{
  "arch": "wavenet",
  "model": "sound classifier",
  "dataset": "synthesised imitations of 52 everyday sounds, one a clip",
  "train_examples": 39062,
  "gain_aug_db": 6,
  "n_mels": 64,
  "hop_length": 160,
  "input": "log_mel",
  "spec_augment": false,
  "win_length": 512,
  "targets": ["group"],
  "num_classes": 7,
  "norm": "groupnorm",
  "weight_standardization": false,
  "depths": [12],
  "kernel_size": 3,
  "stem": "single",
  "widths": [256],
  "loss": "cross_entropy",
  "init": "trunc_normal_002",
  "residual_init": "none",
  "optimizer": "muon",
  "muon_scale": "match_rms_adamw",
  "learning_rate": 0.002,
  "momentum": 0.98,
  "nesterov": false,
  "orthogonalizer": "newton_schulz_5",
  "adamw_lr_other_params": 0.0022,
  "max_grad_norm": 5.0,
  "max_steps": 18200,
  "batch_size": 192,
  "epochs": 89.5,
  "lr_schedule": "cosine",
  "final_lr_fraction": 0,
  "warmup_steps": 910,
  "weight_decay": 0.1,
  "adamw_weight_decay_other_params": 0.01
}
Rows from block 9, named by matrix and row number. Rows with one number belong to one channel. Each number is 128 + 24 x the weight over its row's rms, rounded and kept within 0 to 255. All counts start at 0.
# filt: filter width-3 conv, dilation 16 (model.blocks.9.filt.weight, 256x256x3), inputs 0-51, a 3 kernel for each
# gate: gate width-3 conv, dilation 16 (model.blocks.9.gate.weight, 256x256x3), inputs 0-51, a 3 kernel for each
# out: residual pointwise conv (model.blocks.9.out.weight, 256x256x1, transposed), outputs 0-127
filt.132 [144  88 134 142 130 169 110 102 117 173 131 142 151 109 101 121 109 115 169  96 111 115 127 135 128 133 134 111  99 130 139  87 136 169 141 137 126  90 147 115 128 132 133 103 135 171 101 129 145 108 151 124 141 178 101 124 152 135 178 112 135 126 132 100 114 116 135 132 147 132 117 141 130 161 138 197 141 123 133 116 128 121 122 135 157 151 158 132 141  81 146  98 140 119 112 132 122 113 132 156  76 148 109 109  77 134 119 115 136 148 160 160 148 112 129 113 109 129 146 136 117  91 132 158 132 151 146 140 130  98 132 127 149 117 164  96  94 134 119 153 118 142 105 136 132 147 111 150 174 115 100 156 126 143 163 166]
gate.132 [136 117 128 192 106 100 120 153 151 136 120 121  77 140  95 106 103 130 140  93 137 142 131  96 120 116 190 117 136 113 167 103 149 158 131 154 116  78  87 149 103 159 105 143 115 125 126 136 143 112 143 180 139 119 100  85 119 138 131 124 144 130  96 154 155 110 148 134 102 177 147 116 118 126 138 125 143 125 142 168 132 133 127  98 129 146 133 125 134 109 141 148 115 135 123 114 124 121 166 129 140 141 130 129 142 139 101 138 102 106 149 124 123 127 130 116 139 137  76 116 158 130 114 145 142 138 144  96  94 140  81 151 150 132 118 158 118 157 206  91 101 111  98 100 159 112 154 132 176 133 168 120 144 116 133 168]
out.132 [140 169  84 101 116  93 150 103 148  94 154 131 140  69 110 106 105  99 132 118 131 138 153 133 155 134 151 137 117 154 143 151  67 165 155 129 121 134 110 118 109 111  75 141  82 118 115 116 141 131 137 119 112 140 133 136 133 141 132  89 140 117 156 131  89 106 150 159  94 102 112 112  94 111  99 118 137 156  95 103 132 144 137 135 176 144 118 162 134 125 113 112 155 141 146  92 158 118 145  88  64  98 104 152 133 110 143 140 112  91 134 116 171 131  65 127 130 138 105 131 145 139 105 120 132 135 163 114]
filt.133 [154 173  95 143 128 155 101 152 123 137  98 124 119 131 126 138 145 119 161 166 175 118 147 124  82  87 152 143 112 135 127 136 150 120 143 106 116 111 153  76 133 120 101 152 139 138 115 152 112 139 209 126 119 175  91 139 127 107 108 145 101 126 147 117 145 106 101 129 130 143 132 100 111 132 132 138 151 140 127 139 154 129 138 124  82 123  99 105 109 142 144 149 104 109 145 118 140 112  97 146 120 146 124 219 157 149 146 103 129 163 146 120 145 144 138 160 115 161 118 138 160 123 133 122 122 115 122 150 136 129 107 210 128 154 148 136 130 149 146 115 140 172 101 133 103 139 118 125 118 125 132 161 137 159 122 122]
gate.133 [149 123 109 163 112  93 166 107 143 123 124 130 147  97 132 114  96 140 152 107 123 120 115 105  87 149 124 150 102 101 115 122 119 134 145 149 132 117 157 129 119  55 141 135 145 126 145 153 136 111 111 161 123 152 115 109 117 139 145 141 155 167 157 120 147 140 188 132 167 153 118 120 121 145 126 154 173 165 106 156 124 162 146 130 137 185  98 101  93 146 107 134 157 156 122 109 110 119 146 119  96 151 168 114 151 140 123 112 161 116  62 123 153 108 142 146 105 104 127 143 137 143 153 102 120 113 147 110 134 137 112 165 132 106  95 153  85 128 116  96  93  76 111 133 125 149 157 134 143 140 157 143 150  88  80 134]
out.133 [107 159 114 121  63 118 121 100 120 121 115 139 135 123  89 129  86 134 157 159 143 115 108 123 115 111 131 122 102 144 131 138  94 124  88 119 109 104 150 155 148  99 106 104 123  76  98 139 114 112  93 104 121 126 137 146 136 106 145 163 102 113 110 148  85 165 122 122 166 110 137 109  98 106 136 134 129 123 129 148 128 132 141 141 126 166 154 130 165 138 121 144 129 132 100 109 134  91 150 132 107 113 102 122 112 119 122 138 151  93 174  93 188 141 145 109 137 141 132  92 153 135  79 192 139 122  97 159]
filt.134 [126 153 111  85 147 121 121 117 120 128 130 111 123 138 122 115 162 122 138 132  93  92 105 138 154 142  87 113 178  89 120 149  73 117 102 122  91 183 134 157 145 123 159 120  98 116 147  79 138 118 108 161 165 132 103 113 147 124 119 173 127 154 130 114 114 130 102 171 130 112 142 104 118  92 105 105 125 123 138 163 126 114 132 142 166 144 118 101 101 172 129 130  85  72 120 138 150 122 132 103 142 134 155 101 110 180 128 110 102 119  97 116 126 125 113 108 154 187 132 149 171 111 109 155 129 103 175 111 100 140  98 105 128 130 115 145 133 100  99 155 120 103 122 117 134 136 143  94 168 164 120 136 159 102 127 155]
gate.134 [159 120  85 150 155 106 133 107 108 103 165 150 146 128  95 145 142 125 127 113 110 110 135 156 145  69 113 116 133 101 121 125 148 140 134 138 138 151 158 119 149 136 148  90 128 158 129 114 140  87 123 151 121 142 149 129 137  70 141 115  83 125  98 140 123 114  94 171 134 103 107 136 104 140 115 126 189  95 131 112 152 125 154 159 145 133 129 124 173 133 119 164 132  91 118 126 129 131  99 134 102 117 110 136 105 104 115 141 110 137 120 121 140 125  89 114 108 116  81 133 133 127 132 128 115 126 108 117 117  68 130 126 122 136 184 104 133 153 135 121  80 104 107  99 125 150 140 108  98 132  92 116 149 136 135 131]
out.134 [125 101 122 105 127 110 115  98 140 110 113 140 121 110 150 139 154 135 121 133 134 136 119 137 124 152 163 111 106 148 105 136 158 125 114 145 164 128 116 140 133 121 175 173 141 117  71 121 121 133  82 120  83 143  46  73 129  91 134  93  98  79 103 108 132 132 141 152 140 109 114 167 150 141 137 104 133 163 130 127 106 123 114 132 105 120 112 104 103  90 138  89 112 151  79 100 118 145 115 152 133 126 176 150  96  89  66 161  92 116  73 165 124 133 103 149 123 139 134 130 146 160 138 128 155 134 126 122]
filt.135 [164 116 104 153 129 142 151 138  32 163  97 151 135 164 143 141 142 102 115 140  92 111 156 175 115 105 162 147 139  98 108 116 139 123 113  95 106 137 112  97 155 120 125 158 134  91 135 101 148 151 126 115 131  99 141  90 127 108 119 111  90 143 169 133 144 137 112 145  98 114 138 103 140 143 136 149 106  79 131 128 125 116 140 145 125 125 110 126 141  88 151 146  70 137 139 113  87 144 113 107 131 163 134 112 144  93 131 137  88 133 125 104  94 109 146 149 139  94 166 139 119 134 128  98 125 168 133 162 131 160  79 102 111 121 125 122 105 118  71 176 123 107 135 131 134 107 124 136 120 124 146  94 109 141 155 100]
gate.135 [122  78 109 120 115 101 139 104 124 162 108 145 142  90 116 135  74 112  96 117  84 126 121 116 169 137 115 110 115  68 108 116 117 132 119 113 123 120 131 102 131 133 139 106 105 153 141 113  82  83 106  96 102  87 137  99 122 102 126 170 104 101 115 152 171  83  84 136 117 126 136 149 124  91 141 127 121 177  90 152 122  90 128 117 133 135 113  73 111 157 131 150 105  95 126 127 123 108  99 153 148 134 110 109 139 157 154 113 113 108 131 110 122 119 111 153  88 126  98  85 139 133 104 101 123 120 109  92 130 117 114 135 135 114 162 120 143 116 126 115 198 108 140 102  86 159 141 105 119 111 117 129 150 120 156 145]
out.135 [ 86 102 146 146 111  81 154 123  95 124 111  98 104 113 122 146 116 150 153 142 150  99 152 121 135  55 136 113 144 130 122 111 166 129 136 106 130  86  76 170 145 116  81 126 125 133 175 114  87 161 142 130 141 152 129 142 113 117 124 157 119 111 116 110 107 147 150 102 133 125 115  72 127 147 133 123 116 135 141 147 124 146 104 149 140 134 120 147  92 168  90  87 126 139 106 154  72 118 134 142 159 112 110 135 136 132 142 110 141 149 157  99 154  97 105 125 163 136 129 119 110  96 110 158 102 106 125 138]
filt.136 [107 109 122 108  56 125  84 173 146 163 101 125 107 126  82 129  98 153  97 151 105 141 115 133  98 172 174 106 127 112 116  95 115 110 126 150 175 140 140 128 100 124 115 150 119 130 122 155 112 135 140 177 132 141 114 114 137 125  88 119 125 131  92  95 154 104  97 131 113 155 150 120 121 145 121 122 107 141 123 139 121 122 128 136 175 119 125 120 166 117  82 146 134 186 147 113 148 101 114 174 130 139 106 141 134 140 144 169 124 100 134 115 145 144 108 130  88 147 119 135 125 153  61 113 112 155 159 176 174 158 160 101 137 149  81 142 147 140  85  61 146  85 136 141 127 131 152 123 118 119 138  73 142 149 138 123]
gate.136 [127 115 109 125 138 178 170 115 134 125  98 132 129 106 147 105 152 130 106 132 156 105 131 117 125  85 170  98  97 159  85 131 153 103 119 152 139  99 208 147 162 128 163  94 145 151 134 154 121 121 102 116 126 111 180 134 121 139 121 116  75 121 147 129 154 108 111 155 138 118 119  90 160 164 121 121 120 140 138 102 155 104 147 155 169 131 156 143 119 139 138 156 134 121 108 135  93 127 107  98  89 108 112 156 138 115 155 135 147 108 133 118 126  99 104 100 122  99  90 184 130 125 149 127 127 164 125 146 141  93 126 148 126 114 164  92 162 142  73 128 120 127 102 151 137 129 141 139 119 125 116 122 153 123 127 136]
out.136 [ 93 106 123 149 150 149  51  93 115 157 104 135  81 122 119 106 128 120 179 170 145 150 141 128 129 154  77 105 103 146 146 116 110 130 135 106 126 144  95 126 166 119 165 168 115 107 122 145 108 137 155 103 108 122 124 116 137 121 146 162 147 124 123 155 102 140 125 110 121 139 153 150 109 123  82 138 165 115 120 111 182 166 118 148 133 162 169  82 162  83 109 108 115 127  88 107 117 138 102 133 155 136 118 129 155 118  98 138 118 112 170 118 139  91 135 116  89  99 155 131 109 115 130 142 129 127 101 152]
filt.137 [128  85 149 151 128 134 114 132  90 140 121 146 120  65 109 149 129 137 144 155 132 115 135 136 113 120 113 100 116 125  97 121 135 131 119 115 132 130 143 162  86 133 121  86 117 160 100 126 144 136 131 121 153 139 146 127 116 134 126 116 105 174  97 143 138 116 152 137 137 160 162 113 127 139 131  86 137 111 146 108 142 109 152 130 113 105 149 118 141 131 148 115 100 121 176 143  97  96 117 132 163  99  99 155 144 166 173 127 118 138 120 132 142 111 134 142 141 127 132 151 138 145  70 102 102 112 158 136 137 162 132 131 129  95 111 135 120 144 129 163 103 114 144  76 144 128 139 135 157 138 147 135 128 137 124 131]
gate.137 [138 110 156 198 107 107 181 121 176 144 172 160 134 142 135 168 143 149 161 135 124 111 138 163 107 164 138 134 149 133 117 112  97 148 134 131 125 139 105 102 168 120 127 155 143 165 160 175  93 134 120 143 126 124 123 183  95 137 126 105 113 147 146 163  94 124 153 174 144 130 132 135 142 125 154 129 138 147 123 188 100 132 104  92 117  85 137 102 116 121 106 163 158 129 128  91 119  95 171 126 110 128 137 146 157 153  66 148 119 146 126  48  88 129 144 114 108 104 123  97 134 119 117  96 112 134 136 102 129 134 112 107 154 144 109 135 135 117 156 119 104 106 117 149 109 142 110 121 143  97 151 160 106 117 143 108]
out.137 [126 159 114 132 124 119  92 115 127 173 115 121 141 130 146 152 179 178 181  97 125 126 153 169 143 135  94 160 165 121 126 128 171 118 160 131 148 126 141 130 118 148  87 124 116 159 160 148 169 125 134 122 142 143 126 112 147 101 105 121 108 122 123 143 142 120 105 129 141 155 145 151 114 118 105 130 100 127 154 141 106 108 109 119 120 131 135  92 105 169 179  93  71 130 149 171 129 111 150 145 136 131 141 128 164 105  71  98 150 105 146 168  90 122 108 123 129 101 132 131 101  86  86 118 173 129 141 155]
filt.138 [167 117 110  92 165 115 158  94  95 130 127 125 148 107 147 130 134 119 126 108 134 115 135 118 105 134 125 150 126 154 178 163 147 141 142 152 145  77 145 138 119 113 141 133 116 135 134 126 115 103 141 103 148 158  51 148 176 103 116 148  73 152 121 102 132 180 116 111 176 124 130 123 146 138 165 131 134 118 106 132 146 111 118 148  81 163  98  85 122 126 167 139 146 114 138  87 150 110 119 139 133 135  98  96 165 141 166 126 160 115 121 124 163 119 124 117 154  89 149 144 108 116 177 110 133 130 112 124 111 165  92 141 134 141 126 109 128 119 113 174 159 128 137 138 136  91 156 126 134 147 107 149  95 155 130 146]
gate.138 [103 116 147  78 106 101 103 112 171 103 117 122 124 129  98  97 129 103  66 118 116 111 129 144  91  78 127  66 121 109  64 149 133 108 119  91  82 123 161  89  98 143 125  93 107 116 117 131 120 142 111  82 135 100 140 106 130 103 100 149  72 145  75 134 157 169 117 100 131 138 106 112 147 128 145 124 133 137 156 166 123 107 140  91 120 139  91 115 124 126 187 131 126  77 127 148 129 136 149 104 112 107 139 102 122 165 154 108 106 123 160 147 117 109 154 109 125 143  84  71 107 136 113 162 121 132 114 120 144  92  85  79  95 139 115  79 118  94 158 115  82 101 126 141 107  93 124  73  72 113 132  87 146 105  99 115]
out.138 [141 105  99 136 149 148 162 138 153 118 111 134 124 106 130 141 106 136 127 107 149 106 101  93 105 176 146 157 122 139 114 113 138  87 109 100 128 127 169 120  82 131 136 132 120 143 122 106 162 122 143 151 120 136 150 114 121 110 150 162 128 158 156 117 134  91 125 151 110 140 134 123  83 132 150 158 120 107 130 107 136 121 158 155 124 167 154 111 175 104 182 100 125 131 168 132 133 113 127 154 127 118 121 131 147 131 103 119  98  83 124 104  98 130 110  77 102 120 137 104  94 127 108  90  77 167 119 131]